python train.py --horizontal_flip=false --vocab_size=217 --norm_position="pre" --head_dim=16 --dropout=0.1 --drop_path=0.05 --momentum=0.95 --weight_decay=0.0
Rows from block 3 of a small autoregressive pixel model, named by matrix and row number. Rows with one number belong to one neuron. Each number is 500 + 50 x the weight over its row's rms, rounded and kept within 0 to 999. All counts start at 0. Numbers have three digits each.
After each neuron's rows are labels from the 100 images, of 14976, where the neuron reaches its highest value: "top examples" is what is common among them. Only what is clearly more common there than usual is listed. The data: abstract colour fields from 500 small random pattern networks. In brackets: how many of the 100.
# fc1: MLP up (model.blocks.3.mlp.fc1.weight, 1024x256), inputs 0-127
# fc2: MLP down (model.blocks.3.mlp.fc2.weight, 256x1024, transposed), outputs 0-127

fc1.677:519468450610546610595446592514488566431500505497427578491447524486530446518555536592542444396508465537459558484345490499509440516483536458468498548558482543490460394464581521485485523470528584458486509493587500526488477414562521519547468524477564567498580453465516596434564568423488438534536430548467484555431512480413462424530564464523528480463466460532504565509563498502523511446456
fc2.677:395522484482505439499550553503416474465464489438491495587506565518518558478488478515501370539435561468473404526606473550529550480506469564482497501511484488506574358416520444567517564556529442532504530449461550540518450504473399538421528510548521476575480588479520408514507401536512538430502554452527411511510451515491434541480437455514489492443554547528491589658508505458475497471520
top examples: smooth (32)

fc1.70:519526538504526483514480551480481513445458561518493482489564471548524478631540533566535543578587446489559463556489452511435546504526475480493448601484513474464419462467554532478594538443543505582453503489495478529579443546542454440579495417552544470513486515519619552486520506405538492476531432424568534539520488539483535472647560445572413404325503385468553552507414456455484453460531
fc2.70:464457478521505479542490439464589557517481440483587488504469505484491506456503456457482482503555457586439593537466533563508458438513518451385507487437452470486485418445517474490547540422384445505436546436494487569464421437539582521546452591536484422535522523495505474481536491522566527542465452496476473519439476569443452564554527484461502564504476594515500419482487516500546481386641
top examples: smooth (41); dark (27)

fc1.243:559448489532521477480444531433435454464453538489381547512556546548466500530554560414440587485505626506424560510528495483471599446520521512503603531434500562465517546395501461580506472496445528503510519531486467456486475520528478524483467488522539551489461410510377456477423520571468435434534471482486488490343494556576464533517578454546507433388456432444413521567492486531602481569493
fc2.243:516510484402516558423502565438567513347550433546481427587445519479441514451583501509507506567543446521481513461556389609464478506599486510460382447548525517521545516471509491451456530549592468439563497441575414459522501494497511490528506524477591419545555549536559549475514526434526467561537513486531506473560576488394451504484414504524562528526517494490525531454466489541530519364501
top examples: smooth (41); dark (25)

fc1.140:437424541438579439460569441481519585460624446449471547511478442365482583585483462495475414549590511497483516507473651565457544516408481559534487519542552540500534514457404492444570510532544458487590503444456455470375457535516527479505445504517461590499476575490530388455547506535491439595455544577547525544487424494508480506475556477390579493446498447565549492479474468447530573535497
fc2.140:520522435600485526520446554490524488460440470558551509630521526588463479357515556575499514471505566466471540517526425427480482467575558529566414562467413547559357517510573512484497442406524560559411514530495561499545454514513449607558499479534489462488497447517427523447413474504474480435488474542484481440388502486474537435524501512564548558592447529533538437522465535548503497508486
top examples: smooth (30); mostly green (30); mostly red (29)

fc1.583:439537454541550562523475515560509482510499514544541584493464431514570484538425464500514515528537577483499490511522486538485467492491524492455498421480482525600467502462607545435404472485550487530507590511471543493540500511518474526521477499405457473427518514465527547455418508549497445532478578532470412433481499448517531490463569623503477641507401515560601450528481601443532625449462
fc2.583:461495480372456487505486465446397529527592497493470483497615524478541526495536538463420428408555559455536477521473407463492431568501536465538498454483502451503407426513569484558534571498488443539418469538505565522474477441420478515606607591565528506577506572532526470509558521463479551549503451428483543458521558443461450473452474464502575488502533391545526562505464453480500495542484
top examples: fine detail (42)

fc1.175:567426437494471537598505520482481555468491542472512552454508505479451499531555417545494410456558536509578559500546429465393563512522466426507548465401496543509492516514538459574482399453508506554526448480448496488546485516547563452467542614540453426500475499545562573453576523464489532527518435498532508524422561528576501514461481511483435520588500466520496512562516488509473503542429
fc2.175:445566514547646544474520439486475524466552417536498491449498549477532487470499505456550466551606495433440553541527518473454454389596477564474452494510448468553452485417556521456539471591508456542601504500430508420535503492524502561478555476541499470512495388445453548562457484423469556541556477460565462404476465417545558431563582557431605562479510482485519421503531496550535429475488
top examples: smooth (40); mostly green (38)

fc1.353:530547584500461448499541451507444508589526432486451575460488470490533469477502439466459513452568579529497473489554479492404489497528472521495573501454535582472468385596498443585479518487434504501424550602449485594423529432571410551545583510548554515388499481437481491464419533482431530473491479432504435489516441493564469458467508485470427459444540526528488419515466555620542479540488
fc2.353:434579443593554547451468504472511547500480578539489573442541529496571495483487479468509591468474493487497431502467534496487575479473513531506490550539457533523432459481382615458597540469586518497479488499553537496516497464402434450518566589610444531562544556522552503511499521533439471550490501464547520483568437501486648452414499498480517599512410551444488579517546503470495476513437
top examples: fine detail (54)

fc1.130:469546490505498533343494468451446573484431497590541554535537429421515553445506565515611447461492565510515515485523600481476582577563365532519461582546501584481448488551469506584492506512523421441398520651606480548514519528548469511533445499506422505427515488543515447509437537470523522473453490492521560459586475475553456469501522443543434514519428549414430472544499468480493412544483
fc2.130:528415451467458489582593533520504408500556526448469581512445510536524423515490429472562508489544539540571533495457475559522377508570517479568492448567527470500568380455478445435444520448485547532422444459445496373522440454420522491491565518460492359512526547537422550502525561447574537546579535499559501520499502551431502491517481482481552583531542510540519511484514558485525546484439
top examples: fine detail (40); mostly blue (34)

fc1.606:477489557523482514372527554534516433510512356593486441475554394522527490531488509413444489477539462519481492537555427451425538595506413537531500519576460554475479478533527501505506439501538414469503524570423486469554579431481505488541502548415443411512462483470648461577463576438510440493474540494455496645474467488471483498466493467535479501479511477516452507456551561465576489501493
fc2.606:498468514563584627592485455502505551422428576506456459490462552524478613602528544611471454479489458553451441499495433497617517439447526458363509534456516496475465586399580496540438507540530495419523536429493538479463469568524526501411532490583515546480550447437340424480491536547493496498467442515546542511470501584399535553537565538422490470486502466512541504503528395477445411518498
top examples: fine detail (74)

fc1.37:473443517406505547394472586431508556511510523407512530415483591501478507559507497417450510540530374401543527516364517465454521555545602524463496520436492458568522477439529443484452491515520451486503546475553571421511453557437545458539510576582541550599490542573498604525538438521524530562541464436506527513483505568544521514421537506506492484559465443477543565482357524558453449461572
fc2.37:516491531461475505506515452490531536457478492584459528535449501525388515515427546574533491437564518420515502531508527462431510470484424469512581535496538501465482552496506468443438538466456438482538529489537521628529481429534527626464512442479480442489441437471482468621465455439550489489505499573368525517462379512505524528488420443467464563443538459482408490428524562509488534498473
top examples: smooth (59); dark (44); mostly green (41)